Rows from block 6 of a small sound classifier, named by matrix and row number. Rows with one number belong to one channel. Each number is 128 + 24 x the weight over its row's rms, rounded and kept within 0 to 255. All counts start at 0. Numbers have three digits each.
After each channel's rows are labels from the 100 clips, of 14976, where the channel reaches its highest value: "strongest on" is what is common among them; "lies over" is the class under the peak. Only what is clearly more common there than usual is listed. The data: strings of digits, spoken by a formant synthesiser in many voices.
# convs0: first width-7 conv (model.blocks.6.convs.0.weight, 288x288x7, standardized in use, each kernel summed), inputs 0-287
# convs1: second width-7 conv (model.blocks.6.convs.1.weight, 288x288x7, standardized in use, transposed, each kernel summed), outputs 0-287

convs0.159:099155100141104164149136135103138155160139130142157135122148137114115147107123138122050128129087152076149199112116155116163149147111084099123136097135130103142111112132139101102133128153090129155136133111120149161118111092065155112155113084123139154151150141142156147102128136157140122144146112122075140144153109114156141130135130128150130151119151142137143118127145112128120144107134145144106111121112112103122076135120110128076134141113158168109121117103207133118164157115133128111136104139111114149150120133100143126142112097131093140144138099116154109109166047139136128160139123143176165114141153143090128097112128127142111140150155116138120106096119088132145120081080123149137101155110155103135149120190144147132133111048156114164133159139157117156107166113168144120132117106152161149146132084115164098162101113123129133111178133136108101140082102126130149115
convs1.159:115136119183138126149170080127122105098156090110141156156105098150116130142093163130172150172088096119144073142125102136110108143130130124105151132107130102118127144148118104124119157079106144121155167148148144153133157141091109153168125125131093167142100136159115126111167145123117117181153129140123117159145111141119134113140123122076146118123093132132145125128134126120137133133183119126176141120146097108102153123168093163114115154073157122088149115113130130128097176131117123106091150080148108125102119162121134156097120116114152108134095158121113138119119145097096159131161142133137135149099094092124139106126102088120049089123131149133164170137118166168131147124119085131149146076090115105125111106127134127135136184159172101141135130134142169146111121117133113098110031126138119138146159150120131146121140128093097142100148122128150141120113136122111134106
strongest on: "two"; last digit: two; number of digits: 1; first digit: two
lies over: /t/; /eɪ/

convs0.259:121152144152121128135146131133099131139151133132151112131114124141075150141147107122137129127125140059153125109127110144096146135145143078117082128140170119116126179157135139173125148125105169138156118156142104123114159097152150112135149110142154111148160049140153100116123140145112121175133158114129085170169108062129116125123112155131140130137150109116132123136136121113152117142122117109101115136139158140134142158126081165108098149122118161118133084131128155109094157124113123134137121127147145112115143089107159153159147135141105138103091119123167128105112072105113118123111119175128109098099142128139112062091150136132148096122161132161157205128097148157161162123077137103136139159110154163091147101089091115147107119132142106124111149139106140096121119120092129114117059109091116134108141116126106114077120128162145170152191127138116084116159145129138127145
convs1.259:140098143141137115122118134127092145111123143122162194128132124118110106120099066134192085132132114110123121112148109122128120085134106123098135138151139105134162143152133117110156117134085126115149164146107129143072161185132134133113132133152129115078113161157129100111121156137112148119126130117172135143143150134078110111146153161076123110139101109121121137120139087116109112082086144093147111159141098106126087117148092096170117137105105138112158095142122182104149159146135142120105125149145127157123125146135136080134138123082129112135142153133090147163144124163151128172145120114153185135154116113140101139123123089103114130139117069126147154135124148116111155080058117076159082117107124159097139133116122170131086165152118145146147122170136124145125066103132082102101082118118095127145143089119092119129165135133110127150148128127107137126107147135132143116
strongest on: "eight"; last digit: eight
lies over: /ʌ/; /eɪ/

convs0.116:162141127117157143150134120119130138115123074126115138119156151167138143140147136142133126103130149157124166182126109096122120151120142117114116133140136118109130081143121136151130094154170131193123167114134109122152137091131080132136137141133121144109136193119121126154136151152134112109143103199129116146173199152128105139183140138075103139093133123107119120116145110089140131144127121112119104153133078110154113138114159118138143123098106113090124186090135134102149145118122126099148098122100108110124089144115111110125110103114111117135186167128135144158122169134100114147077141193145105110098093155161119096111123119129106098096128133124115171174140145128121106116123124095126072098106071131085113114152128135160189143157127143100084155141133092159148142153106130140149165141133165098133156146137129130138128118110125128112091087130114118126065126117141131130
convs1.116:070111128118120141129175124138129106100123159121162110109133148114128123146129138110149135159139170120153116125152138142117164162142142131134126151116137102147148120122156136132085129082075135100104156121172165121102154158153098102178126144127136119137147172151146124120141127141108100153148134117169129130119087162131130122136130120137132120117129137138126123118133134110128127143163125125131124149159185151070118096167132148140101141067145141121156084163177131110107133133105093103107124134130133129153111138136139113098147145114115135106191149159121117139099119191137136149132134141093141133134103110110131110117113085089163116114088124107126098154185106136082140201091110139093083079131105125127084092122107106162148064116102090138143110113119110093121113064148112103120105118118118107126109102077127078169133120127112107097124117117112123111076093146135129135
strongest on: "two"; first digit: two; last digit: two; number of digits: 1
lies over: /u/

convs0.130:112115114141106141170164144158109149142118104152116136112153149131069119106108129124149136135094109060172138122160145135144177105079166148129111136122147117141139122149121099118131163107130113127133140113124081141126102112139081106126132132189121159135118093156119104150110157108122143121114106220090111140129149073146110077091135156061136140129125120141145132150106125131116143134158157163124170151075147117147123108139135140178156137139126111108126088147128156137137146119122133134125116151127142132144124158136162156140145097099147128156144138168104157084116115128147091152104136109156095161125125132132118145130145121142095095090129056142135086120161130094155127110100153168166136126141105127078107144117119136155119102177118113109103129091126118139111149103120160094164128133150100134147059140119104130157125124082125083141150150145123121125138112135125127117
convs1.130:135132113160175148131145135117146158175143145183150140126136122143112124127104113117127093136167127127091117140138142138158117142130129125150163105104132149141121110110096133140144140151160116142137144108105142172142095149163102124125149108091120135085133114154142103137133139133128122140103107117145146122110164147141141148152089163168142153134161143176158133141141148137151151139133114136149163156136139120144129164158135123139108126161107123165153128098144166184133144179165137164147144150122137082154128100113144121145152128159136132114110117076124125146174130103126105153111119062114143102146128124115149119142154149150125138126132165116073170107145173084195156161091117128111168182132133146114078117159137084131109099153081112123079074105092105115143101133123160156128182151142135137130138154149107150127137142168161111124111141148158167167106149130130177168
strongest on: reverberation; "eight"; first digit: eight; number of digits: 1
lies over: /eɪ/; /ɛ/

convs0.19:109117137106141101147095112135140145137136090127143134108106130149230154102146067153106136125099107057171114101134141123136119145172103087124160154121106090139158133140136132100129105159118145142136125103161191149069206121073112127123139123135093146136119106121126094100131147112138102137170069100088149112144113155138105108153115134124135135128141126138135148130119137112111141149130133146105110156106090127136112097128180126079125142137112067113122078135182122115141140120127147149101102130129147128094134122158141165123151117119145125125137167113179123181153127123134130108146121168183112149142132139109145154148148127127134115138148121148089048121108143126141100141120141125143135160102147128161134160135130150105125117095140140120132112095120153158140113127130119128141109091152147120131121130110121118116131110160105162087065141124120147133137138141110093119
convs1.19:185139158135128132160154169121083136136109145152124149109122151170125116124114124123106064124116095165104127124124139126145117132132140135115149115130132144119122117163121148120165136058109158153144159123121102175172121119105110113132132105151137124124124122132128134124169121125156092141112158133112154104105108097100146131131160137138137124119117137140111121161126123145149137100113139121086093113086126150143110106134119118111127177200138143172189150156095161156133192151122150130161111139120131101112138117137135141138108119096073127075119041054143162110126128082070112087107109126076078097146134124105126151128123132156152128140117157108141106094142117140134136121158118130123163156113119133107124163096134138123171146108116137113159116142118135128119112145090100102096089094120112098149101132104102111071126129153135148133145150146145132143180153111136131127
strongest on: "zero"; last digit: zero; number of digits: 1; first digit: zero
lies over: /oʊ/

convs0.272:196182154130145135110106126111172115125134103113117133162131127107100108124131126143138124116106136110140141169072103104117132084121104170105146099161134121125145121141131118162136136117142109130131140123110132110075140094137124114128097098169147111132093097127113118052098149120139133136146087144066122111139136143165143163119165130113158162137137123125132130125151104211129091157132118107173138118144116104116131128131203142151166130114129115123120165130096137130129125128130115109140152131122115112160140080136096123130136112140126119142110167108107096112101122138125131076177126094112149170143084117109113144120101120117100126110117125132098196158111127109121133144172145158134119122111094126196140136106102147143137150083105130196095120186133106155139120112104153109151146155154113109130081131130121159114128127075128139148162135139112148130082111126131119129
convs1.272:168128164187115120118133143138120102101114181108150121167105104179121107119119131132089166137135136169134156122091127162127150093152120134129121145105147119123157135127131157127167121120126109122170137136124102143111150131141171106113141156156062122112155146117147113145127134116106160077121142083116141135146091140131125141124144147140117120095155121118117130132144115119125137133167084138063116128097162106175141139089111154155121132150144146161130136073122140105130120150158151157107104098147108131130120145156175134119169100134104125142070066072150161152152138117119114093097097155096117098158151133140186123148164145173138140142152168141105128112101128099140138137126169080176172157114141190165118160123097163122130191146157161108109153128148139142112141141146136131124141119146130154144135134156106159110112115125112091099138117111140117118139124128130110156
strongest on: "two"; last digit: two; number of digits: 1; first digit: two
lies over: silence

convs0.88:122146114149087101111110134096100132123148072137134157124147143134133128117104126135169129147106121136143111127140125106130138100120139129117125078152126119153110100140141136108098216135151156120122172112130036109162161125105106130118130106185164104108124073110124134103107137161084161120157153098133103098149170116134156093044097120070169125103130129110132145131116127110119117149140118161105154125123111102139119115128144142133118138138137146112129158139051127124118127119125159136117099131141129130086129180128133146124151140127136131108135152152135139121148124135146145122119151116129104151147127113115137167134145115154147157125140134145144164146112113097106142117124118100146120149120140101122138049125159124119165143070126092088076119128130131156094113154176144104153160115115111158133151148138119139163137118120118114172081114119156202128121158107125159134
convs1.88:139114143119122093144159084148125108130111128127109106129136108149142173137126115124115091139127146130177118165124148101142120124142116160122124142147144138148123131137139115090110105101131157142179159141132136104156125134157131176175113126122155114159187150164156120099139140149127131113135131156140112132138146176148132126133139118139130146123121127135129154141116153105139130148154159159121128171175126118122118086212130162124113136084142105121131145120152121151100115138147137159105168121169130137150157144109160171144181160174113123115163102176147165161179102125129157141149147100131121164089097095122115059098083074105043071084109108069070136124128123136094142122108140110100098092165133114167098130108128108137114128110107112145127149105146121131113147112149152124132119136141152121151107125135117106096145138129137118131161124114095101128145113130143103116
strongest on: reverberation; number of digits: 1; first digit: one; last digit: one
lies over: silence

convs0.141:111135187123176159115150147172149154126121116134150132116132133120090161083136120110153132150103125067163127120120159172132121093110143098131130139105112123125120113133092110123110138120162115066108087113109073136136131114126134092105136148164118131155129098125132127095123138144145142134149127144101122149152186146149133115067106113177139141127110100142117135121121120143131134135153138147136144143145165102113145148139115162135122113119147163125131155129082154128092124103126151112110143150139130096171137104131146156152132123133142135134121145145164179106091098129131113190150134183120147118106123141114101147145113099093082051120110110122104204103121078102104114123053117093117102097125105110121125119091143131152102119137147109148115131175125120130085147141126124110144133119168136150143173146140131138105110107134134113181213131098140136128121111133119126133
convs1.141:145133098137158168135104126126147150144129120153092090122119138164113136069140105147122117147111097108120087130118137106128143117120120093141142131116113132110123134140121122140185156192097103158132088153149089126130112090104137097132105138106110083119076126137096138118126093080129154134122095121152145094120139080141118106107052140146132125126114118131113123136136116150114138087110107122120118131135179115132104106199109112136128122134144118165110146077077120096092102136126129136116117123093173143134099146120115144184080115106096142113105116114095134126140137112145126116134135117128135114141118145176146131156166149164120131144132147103109157130088175143216148109106206088164150136131161151089111137130159112136106185160122137115134123155135088133153095141144164120124144152172137133125145142152130148111115155114117141149160158139141157143111133138142130116
strongest on: "one"; first digit: one; number of digits: 1; last digit: one
lies over: silence

convs0.181:166104151147134118136126116153110135130149134124153118188084127109148113158155121151125130120120133082123147077149136128127145178124088120134101142147153153135136106110126150156107184161123127129123124127145115143161132147119158137108146109111119143136119073110108160094122144139116137136128111141134114084097101181127107087170125099095139137105113132122137138130103118148166132140132112157116129150131103141137075124128098135158116105132119111152130204120143120136108120121120126118153172106144120118167112131108142161117145093125132107111124133175115140129115091119118114158098123138122068118137125125194088145099155092110123113117169128141098163132117150115124119128089134225115078148146140123096132113069095135119159143094113139104127129129086161138115127158149110099152182112120111099171203152143144153094131117133142118156108132112079128138120141156087167135
convs1.181:164155092143111113128096065140097108104102143106111148112137116175134149178113084141094190167128144106132134137106123130122131133131129148106152139120116135130120118154128163115099159049124124131130099095120133120138146150157137119140121176155113126150161112152157116157136138162148166158135152106091090147188113145142198161119136126141137129124133125129145141130125150128121127103170123139151112137115129088100174109103107150106149131133138161110115094155132138166160110173162154154136150131134122129133105101131137131113150148139101143156107069132146119125156140118144125078125111125099129123128157117135150097131110138138174124118125134100129066084113109145099135113143106087151095110148133084065109099100119102098053149103083174158122179103131115130145120067121134110122093141163132105149076125113122132120124146107128128142126133141136120124119128153133130138
strongest on: number of digits: 1; "three"; last digit: three; first digit: three
lies over: /i/; /ɹ/

convs0.274:082143112116122110139126112098100144121122088143064129123180177106174119121120104152095160148116140163142125111147146069147142094125153111150148142119147125131093094186122109154144131154136128123137178139128064096152121112137079107112108123102162111104129146150120076143124130108108141093134117157096127113137123127149150133160119148094129118137116125150139116120136120099135153126102140135116159152134068150142145159147151138128190116146112081145132094124065137180094127123132152148125090144136154118136154135157147123110147131095141131110165144150091137137127108138155124158100153127130054122079099122152099110155140144182124110091152126155118167083131111100137134133121138107147156099129103102114092086144134145103119124125131149089131117119115120120115138148128141126130175143135124134121145121113069117118147115125112139213171152129135153131136139126118175121
convs1.274:093117107094138169131121128113170118130123103133117038128129118114143095140134133121120120141165148129075162135099121170125120159115112126151133131098126139111094140079153138124107108140152105115096123177140140176146135093163116141121104106095113127134100151125105135129171123119137131104154187136142167127127167128160131148153112124141142113160084141123127106121119109121132135138174142082133197159098155161116154123107135149189142113119065158106108178120148118106118089112122105136113095130100104119151112129141120155119096092146124092137093132126136110119154118126145110131117121084141142113139131145129129164126156155128134138131113168157110139114160173097133106159172111195113165126097142143120120143109139145124134153136158136116120126183138120106122151146124165146149165122120150131075113142120126095173105112120126155079125114103102103099173108071131118103
strongest on: number of digits: 1; "two"; first digit: two; last digit: two
lies over: /u/

convs0.100:175136131101143145124092123130116121125181139105142121128111155154094130089135123110159146117132117182157159165113123132120111154118104131108102125170107079116152129096120136141134179144183104169118160149118139118130150124150115138142153115161149164114136073128142112134137119103125133134081110173163160109099128154115106104153154146143121133099143096126112138116128127117142109113123121155125106100089107115123197164113168132115140137130101108156102222120111122122117134127133130125128099107097131116109111082144133112102147123149108123117131142114100082131131084135117124132103124232143132164102116116104125097091144125123140097080138110106125201183101164114121120121135148182090145120111110135101128089149108113156126149126135119088116098150160127094163116119132114128119110108145144143151123090108099106154117099115146147135182114119113140105120114115131127145
convs1.100:145146113145158090133127092145137116105098111130170149140123168143103114115101104112161104095120120101122153152119100114106120141111124156129146120116108090100098132142149119135115164104137127055153173146159118151129125200124130134151144182133156163127151123176166096100098141109124146126154143097120168123147113161136103135160100121172139115111140126131133139129138123118136125140131105131116144118167159154082173117126126117129114148093144125093115100141149113171133123122110167136124140134157111158111149095113114091090154130153119129171122146173113141112129162136117113147145123177127081118139153134115153142126100110147149130136119100149133071160147052121135099147110147111066134136196115134073124113123105143119145092115150143193144102135115161108112133103116075132088137111091093101155110109158132118169134138116108106137158115110129117148100091116114113138
strongest on: number of digits: 1; last digit: seven; first digit: seven; clipping
lies over: /ɛ/

convs0.193:147141116141142125090128139129121129124079151125091130151113169087094105102149141159100135125199105095077164113137122121130115144109148114152142150108148147150083087141165155166170082113101149119120130152126078104163129134107117132108125140163117107104128135118135192128167115102154146135153101100097108117127121156116135169138154158186124112123137129135144120159101152128128116097098120104132137137158140156120116091138130113092134143148127044135144131155116097169127144152125114117124128147152145127108128127135133149109140120142156123108128084123107121082122198129128130119122123081116133132132184125119147139129126117139139122167146103134125088142155133115142114113099148156133114121150127151101115112130113070141093099055131100118139145120114133110160149101139121149136124149171092124145182113135095130158142101142198166141126136099109075119114141115111171149
convs1.193:144146126133109101133156120138106132147087145143132118103163114105114101086149131079096148117121145139147146117135141116111135123136124107119141143140124139130120109141119123114131137099169115149118137162107184088121143125147126106149153116150117099172144093143156144146121089122140113120133107173119070130139163105130109138087150146123117126134134120128134175141128154138130122118125147152128080146081155118160181143134145130097113148158132139118150093131120141128155146108112137120128115104140115115125093144124088129125149105135133113142171141113180088137129095125132073119091093172132201078159131154108124153154161138108193152164148129136188055111079117079150149143192088114150056093110139126115143124079097125110136092118099142140106113090124104135128116124099134122111137111120130132133084129158114135146117119140123142116060127134142120148111135139091142165
strongest on: number of digits: 1; last digit: four; first digit: four; last digit: three
lies over: /f/; /θ/

convs0.32:111174140165160125176110112128149118128139134132156163140121072107186097111138122135169133129145119142114086153124122112161103099097096067135119101137119106108145183113120129125093108164054136110120099143128171134091137127116124099109135153144171122147136193093121174146162117130134134108138155067117188179115117131164152118069158145085102154141133113122140134124121118166100133144115132103120134128124134124133128141152141162195147099114113103140143101100153129118120145126138143111115124149156169114119147135166132139152140121088139132094146144108086161118160096115119112165126086107101072108162159136099149122123165092143141136121122148136109127114098129109127118132103137129150144079115132125152112172132091125115125126163124112103136116113110115134071150149109156109124152134148145134107138117110172105143128118133093088125093151109125117131147150138091119135
convs1.32:165153146132110156161124162123115156164107127182102137109133127151117082112141173150121155128100128131155103151154129132158140131185145152145098139146145133147123112137125112127153133132129118156149107102123145162162118129096134079077152112086120113095088120116128129151113115141152143094102132136141129067131130149146082129144123124131132139162121125127115149127154114136127138123121142084112097093124099174168138157106133111167129146177142191147137123096111118144115154139156112170132125089116102112159143089124108127138101135090135112119136133142155103128126122103116123147125139117132113141147180150163134084138150173158119151155133161116136173131107108159151143110175168128136140139136094101121172155130170140157074160131143133203145086181124137103146082156138144127148160122093135133096155137167137181084131125129138146175129137119151149135123135161167146149
strongest on: "one"; first digit: one; number of digits: 1; last digit: one
lies over: /n/; /ʌ/

convs0.146:057142156144116118155109129160137161113143134123093128094104161085157125093115147119087139131152127134062124190133143137159119107144104127156145174150129119132116113122127131065153105127123125083120137159117108076194085138157111072118136124104159154121111110120131100065143138127153138118095096112137117113108113148135120104115148164141118105126137147136139149153132127151164117148117127143112121132156044128146107122154073112110190120162114110133125065139075100150125116127112124137104129132122141125140151160146085098098170140130158136104120138133131154159154102143167139112115124129142129102163138127069125107156105139130136129165108091108123101089110150116136125131129175127113161138107146102131119118127127135114101149108143175118136122168134111134109140142123144126144169116128167161156148167167113155145111131118146146081141156130135120136135146136088117136
convs1.146:121103140120153142133118102099175113117134090096130128067157118151149133141137105137126115124120119150139162152099119123124112122097139084131135107146110135098128120144104122174142103145133124138124118092131150169128135109165106085111143100123126097094093122092109136153139108116134093127164130179155176152159152145144181130127138135145138112116118114125126118152111132137129129118173128142163199124117114153143114149155152172154057113148121111125110154123108121086127124095096183103079137106109120097096158110092156109135106118105110131152155143155122168121185093133132123148149142127155189133143109117119142105122132134115140134137133141078112142120124174138152172097120086151122097190092124148158128145108119119132181089154085127178098152128111156113090123155118126153138133130118138140117131146169114152127098078114140141117110099098133106081143100103165112128
strongest on: reverberation; number of digits: 1; number of digits: 2; last digit: five
lies over: /f/

convs0.154:143106103107136107142095125159154132128121123112140133133115123139153111110089121118182116135148132049099126116105157135156128126163103118158074093123111105130122117091146130115088095116153155126145138096129118104137144153140154131106152077148102099135127118109111134085099108133110116097116153060104114152124103140136131070147103130225146124120134136136134139134127112136125143110121118118149140163138176137111158137135145122202107132135132122129166046135132101119128107144118105146118106144146169143161105093132163149149153125136129121062145092157141133147117120143152130137148137065126160126150106111141109109109154150135153092127124137145117090148154139165151155166155178094142157139194123123152148133099132114154144153138126106136127111128116115118121141102129126095137083123098132122116041144148160155135123128130084135139143139131149135116120146131122121142
convs1.154:170151153153093115124127110130132124127180119156120129141156097139118124128128115094117159154108088106142123132108150137169131118109139122130117128123129135143112114113155147122175104115100150175138140126131126144108178133112141144153126145130153131118126100135160133181082129119084114026113106140128159100109111115164099130118134157094122130135134138154130129123135130149139137132097154080121100148108062108128133136149136100106169137153181116144121150124098150125120135174155105159168133124183148131116148162153132142136161124118175129159115176137107156142130136102142161095137132110157133166106133125093121147130106103111121102120148112165103141132102154151118190113121103169191101165130155094130142158119114115154107166114096140183122122091090144158096170171141124140109091132138129150115158142143122176117121141144097167101118125142163117150145134152121142170
strongest on: "zero"; first digit: zero; number of digits: 2
lies over: /ɹ/; /ɪ/

convs0.140:125119124101118098121139097119108136131134119141102146189119108108134107108126150157114117155080145156130158118123132106130131124105152106137136126121120133124113054131123137150110155109102125154119125120106126132146081145145098147127112104110158124105130131108110106119122108108133146140127098125191108118126094195132105079127113154130124115120111124123138157099118143114124118124132106147141158156090166106127095106127061151126122112133159140129120174151102149125120134117125119133136177153135135100146142149132126128130184143132154124178136169151088166154153093122171143169130146110121094131115150133141104135148182142184153127126138114140155160124134104142164151147111183157172146151158107142142120138118151099111123100089111101096122165149139074106133123117125146086129136138085112129155042120120067114122096092088163109143142116102102133122138122108073177090
convs1.140:128186125090173124140147147117178152171101128159126113159125130111091122123113114119119103125121173150183110157140154141119140156150140126134116118143122092128128082127116145123147188089158071109107102096082133083123092108154132148160157148116131117115142108129115088116125110078098120142137116147080115150108162171152084123116105129128135127128138129149159168131142141138139134126142070149137138113139088157098113103152116147109081166158107124137158126097128132154134154158138146174150089135118121167171136138153106141110128155156109132097168118123143131161124118078110099090121120116104153132134140153106145154128117089094145123124112162077196117100145090167129109133136127116093194129184123152117110139137144106125154106130076106139126122137111098101102156127145148137175121141135134131155128130149106125112126122142166128143098117134148132102140136146126114165
strongest on: reverberation; number of digits: 1; last digit: three; first digit: three
lies over: /s/; /θ/

convs0.139:118117121164109101128124128121079140126119101130100123140117167100098121143134109141113139141117141126135105070133162134157142122112143129158128159166157116156127134143127136120099108135118148126142129134140088116148117096105091103133119114088126128131120105130132125105118158138088153091114105102127110135129164063125146106101071101056127130115118132162134141154106146120132139137142160142111146146105092110146117138153114127126151149159136069158149162157098140153125163135148156142122120145139159157111155084147144115119163158111127133115123124148103149142106093147160139087159135208141132123080136132112119130123140123149139097121118114146126111106131180108170122139113140084121162132147094137103100102136127143119126118132140142117117131049093129116100112120093138128150147126112152113153105159161083153119152153133101114218037148132153122152150148146127157184
convs1.139:087105134119104132154123098137142115109125137117110109137116148098116127136115144110146147134129130121145112133136135134128130135133115141116123127133127114130121152156143150124143129074106154120139123145151142125097122131116106099096123163140105120107140133114114118112094123129105131152124126151133125124119153171123113111160123105146130120136102116117128122129128116123125126142130143148105128155151132128089073114134145125134083115089125142095119163110152113108084108108101102087119126149164139141137145104111153145125130158150114132097178158142130143162164110144127163169158150000157102168083086083115095094099071087110070079089086074079130104101151105103101094110083138154085101085098106102098092099142137129148168103083139119147131137128136135120149115097072119096130106129110119110123110104073116086133112117098126118102144123118095131120118117116109124141
strongest on: reverberation; last digit: nine; clipping
lies over: silence

convs0.183:115126145110173143134114136145127140128134132115108125150110102133100125126126098094093146163114115113133141158127131092144149140151103162122181131137139138153101097123144109131112060123059133135116146128135138091118119138098124089116141146112058142118122110133139148091115130137137139116128114140146138099114098153152120130073149066143126135135133144120127138127126133161191123119117133142132124121111051131144125093131158130077122127140140083123149119124113166152140120133138110147151115140144144103085122137113119160125128139103159142139140149117116139139167067179127126142117151150135104131153100115139109093171152169144129118101148133140163233125121120149134134126132149105114151138092162132130131120147143141076144120085137129116127115079133114138084117168159128117143180169149152115126151180160141170047151128120110158128064133129143140135116126120142139126
convs1.183:127118126153125119115137139157130147137132115122149164094104071109152151128096134121132165134106109181112136107107127153113113149097112128123136132114119174115128126165119162147128130129092141153161086142139151100116150125122147136144102138162136114150095137113155127066123127121082161115128107154081102125122083156151106120069148107108104126119093113123101142125115124114122130078144148097139072136115086093134106151119129139114088126109150138172111118105134145135112110121125102137100146139147153153128117113155123149127139127091135163100128148152124127154101097185204157164127138117157133138083062111121102094110116110099097113082132060109071148156136118123128108113102093122105157132122111111148087108111154157127116101177128145133137129117115130145124147148109119129152025157137114116087167130110107109162125127130115162110127124110138126122079126132121125148
strongest on: "two"; first digit: two; number of digits: 2
lies over: /u/

convs0.260:102140131119123133134123125156112165133093155147122150129095149107096109157161161118093092151139108154121100147135166129138121106107174103159120113102166155148142120118120166150130154125096142130142117141128052133090121144142127149121167098114137121160130060103133150069132112143120113139108123119117146117123134088124132106139091095141133144131140115129149153165101122122143139138120132170081169146124183134139131171140113146097124123107125126116130160147066137131081120124118157127154119125145125124115133084103172143127118118100144134100099129109107156070081089148130107118112142168114111133099153103154108136126109131117150116134108112110129142089165138166150135083139135112128113138119166123142128115104141157128122107186140096127142140208177144137166121125097087107145094106096161098132146149151124131078153115105137180132182115141163077121106117121162123138
convs1.260:136104082122106127118119086153088092093164086074092177158117140112138131124139093126147114152131145158156145112139073104102120111125127125115094136082133116111121121101161055106146140160156149158160130114110115071189171162125136112123123130151134138159128094132165142153167101133116150097133116149157112156136149051113145140130127129153153139111151131125146149131116117124129130163101141124147124113146176123178125142136164127087124087117114127107079110131099079082130108104102101104128125099125133121095129137099063110121105165104135122152178127154102179131109142148138125113163155130146138154111144138129095129109112131130094136120136082118161122123113132124151138090105117095142110144124130138153141124154105130136074139142142092104202140098148137125140155148133116142132175104165129152118104121144125157093103118140110130160144134121117142138133134126112102128
strongest on: number of digits: 1; first digit: eight; last digit: eight
lies over: /eɪ/

convs0.5:089105168121136127099137105105147123122146190133141105098123105137109136132131136115062142121122109209143104168112133160122130143103139110114105128140131136125106143106122126124127175084175109186140124123094126121177098154172189129137098113115161160127144192121130121122086117132116081131113114093153149120081143140111104106103148162083150117139140119122128136110121136092130130102132124098115128123093137130125219095127144132103138114138135076120145074113140094132109150132144156118148160136118126144178145152132114087130131142147126124120146120135044144085118164136147153113123140092121146149131139160146150162151121118127125135139139133144140093153132131131159140103143128127145115137187137137113132137128124119129137124055132069152116142167163127150139126109111123123116140122132115132143079100133120114107140134097168070102167118135129114124137135108120110133
convs1.5:138130126164140143135126153158088139147132123120131123114130161106113140160137131101103087081120131160116143099138134157135127143124087144120108131134131158133137152110157150118101153138087161103064123113157152157136102117187134110177112120148135169158177113141134102101114117085080116098115126120090100094108122112103102143121134128091115137144121126124139119133103140135117130122095100122148151102107158129084115135102122119135164146116175147129163185132099146154144141149149123126140156135137144123120143150153171181138152144214095139120125145119161114118125167142164127115111115125146157108136127125099126163125115096143133143136151107122072035071141134111139166144183127104159193133177134140116165108121147128132153093101110139089135112095094110116128127110073108117117152113104111142134097116117094091104148134131166151130119144131138143142138132157125128112
strongest on: number of digits: 1; first digit: five; last digit: five
lies over: /v/

convs0.58:131150148173102148097161140156123146140141148133118138118117126157028175092125150135078147108118178064116171053138127092131099155136123121105142153091146090151115121134091120127117155120140156131140148117128122120142115122127138167130132109160115128146158134109133167081142143144134123109183097082131122163144136121100142161061103107108140143112128140133138145122109142141197121166119133125118104135114190144133135108160076114066154156132120176136148151142120151169119119124139150125160122138122124117120135163128094115125125103118111144121130127118110124091119054125098112119107138119119089155105091105128123142153148124113128111088134156124109161164131121154107132097111108143090090127129112124146151116125143113107137116119135063116163144161151156127148126124137132145122080103161154109110106116121121146159113116115133143136167132132146167129143120146152123113
convs1.58:155143154179151097146157117145147121111139103102157157127089131107110110119046102079168146146128097122130080121126118142109119120161126106129153130151142137122120125141130130126134141076104115131146116098134091120101146164131154181110132175127113120171134136161160137157169116154099120134129097106106090135137104098116147127103077102078133080092104100132126148133123160079127114118113112122150130108157135098168162119179144107106110145123135112139140114148094128129120160138128151121165126125148105098142150108135128075112134150090127136119095149176068131152107147146168136161138140089167148148108102102144097126127136123117078139115120113110152161134111166167151152120107149072185188103136136148116153106137156111140159132143128128152113083125115149136109072144134104127110066114127116110115167131119120130167140129124108141116154141141124136113115099136124111125
strongest on: "eight"; first digit: eight; number of digits: 2
lies over: /eɪ/